A small image flow-matching model, trained from scratch.
Model: 12.6M parameters, arch dit, norm layernorm_no_bias, activation silu, patch size [4, 4].
Rows from block 6 of a small image flow-matching model, named by matrix and row number. Rows with one number belong to one neuron. Each number is 128 + 24 x the weight over its row's rms, rounded and kept within 0 to 255. All counts start at 0. Numbers have three digits each.
After each neuron's rows are labels from the 100 images, of 14976 (inputs lightly noised), where the neuron reaches its highest value: "responds to" is what is common among them. Only what is clearly more common there than usual is listed. The data: single printed letters, digits and signs in grey, bent and noisy. In brackets: how many of the 100.
# fc1: MLP up (model.blocks.6.mlp.fc1.weight, 768x256), inputs 74-110
# fc2: MLP down (model.blocks.6.mlp.fc2.weight, 256x768, transposed), outputs 74-110

fc1.160:138148141164149121170149135116134164175126114164154128132072127106099131139060139170149139145201141134117144123
fc2.160:101132137123082166119121122119122120150110122127118130131129111143184157156136094135126103180131120094066130166
responds to: dark on light (100)

fc1.456:107104121104148185143140152157129067107134142039129117113145102160125129144152115124108162140152124105095148109
fc2.456:132124159087122057109108139131140127081140114118144147126070128141107148166117122113153168175150125116115139135
responds to: serif (53)

fc1.150:147111135119166065140162134149135139124153132209118133146138140114133138135128173143135065123126128128123135071
fc2.150:101129112136090178164127131125118144092142189152103138117126131148100113147123183115096114164140132151113115122
responds to: capital (63)

fc1.652:124114133105086110130106129107146156098119106140115121111114130119130151136136125060093125097137132143093136125
fc2.652:095110106144143133111150135134135125097162088128078134131164137166137113144122112145180154110123159090143126133
responds to: sans-serif (87)

fc1.729:145156131124147130127116145124158138160147135186141136118100139133143140135152088119124122143088114149155112088
fc2.729:126126147102159152143110108129127107192143143128106134133149127124126125150121120143125149105145137151130135064
responds to: the character = (26)

fc1.299:172168081150134137124083114120110118100136135132115136129132168073121136100093081121107152118147124091135125141
fc2.299:119123139124127130107138133126126138143038025120121137144146122102133133108129071117151140186122132168150112145
responds to: bold (81)

fc1.704:160123143108092154130093110156142128138050143084138107128141102129111102072087151112115106150153106164119141075
fc2.704:136127110079154098130137127143131136108120176123140129132103134124152129155118107118162124173120135161087129084
responds to: small letter (63)

fc1.361:101104149130118109165110140146136123153146135090105121126112131158147120171095167119079112151152087128089116078
fc2.361:097143135132126140136127095122120106137112138131093145132113158157223122128125163114130107123109130127161132122
responds to: capital (61)

fc1.424:124105131109104098095135100152090131118115145121154126117143115152139138104118112116123132122111121135115133102
fc2.424:111128110108186167149133118121138115146151139135119137114123123114225147146132105150137110123108124162116150151
responds to: capital (65)

fc1.309:152100163132131101143120130116161157160117111154131134110131128144117113128158144133121126098074119122130123066
fc2.309:154127169128122119128128105137128131169141159133166108129151114107095121081129146120157129127141124151155129024
responds to: capital (64)

fc1.221:147158134133109122139141166181127115112131142108143105122137147150158119140071105145140163124139114113122104088
fc2.221:133118183097146082109142123145124132069120078129119100125050121110149144130132133124130171153125126100148123158
responds to: bold (75)

fc1.333:158127082130103134121121095124168127098134110177145129143186127131189122094152111171185156124168118119149102134
fc2.333:124132166109128112122113098137123126097124110120113127127075110131142121140139079114147134094119135106140126171
responds to: capital (61)

fc1.609:131132130097134112131123152158154089152107143097131129131178121160108123152158103125134097163089127131148139082
fc2.609:122133086082127104139090148125132135164131129119123143118045115136114110173138111138093109058145128152146140124
responds to: capital (62)

fc1.510:121103138090121144148190162125177113089121113106147138129126070135162108075146093101131143115143097103178142090
fc2.510:115135131120124064129131138134132134111119111144135130122107120140050128127127156126145174100131129100127130092
responds to: dark on light (77)

fc1.427:113141121121140119172098078169148136135094114145107134127103087134135098083153175143159123141150113152150101090
fc2.427:136116122131144138128120104128124122134168193129106134118088126135155120153113116147113145148125134143113134095
responds to: capital (61)

fc1.442:128097119118095122136116130186128128110108125076125151126137174112135135118125165135121133154142117133093133102
fc2.442:137117108074145127115144129138133115128098095109085124148145134130194122165130105150127169115122109122083123121
responds to: capital (60)

fc1.433:126134104145155140127134129068142171141180133151146123139130107135133113122101121167154105126166108115132136122
fc2.433:106121162174074138109130139131136133156098171136206110106131116159118131139141104107143067189113115148088116123
responds to: dark on light (88)

fc1.666:156107151088138093151121161097133149067117150110110127126163077154189130094149153107120157124185099131113117075
fc2.666:128134167103136105111130108124134130148158073132126138129141123124212100116136141134136196082112128118104129133
responds to: capital (65)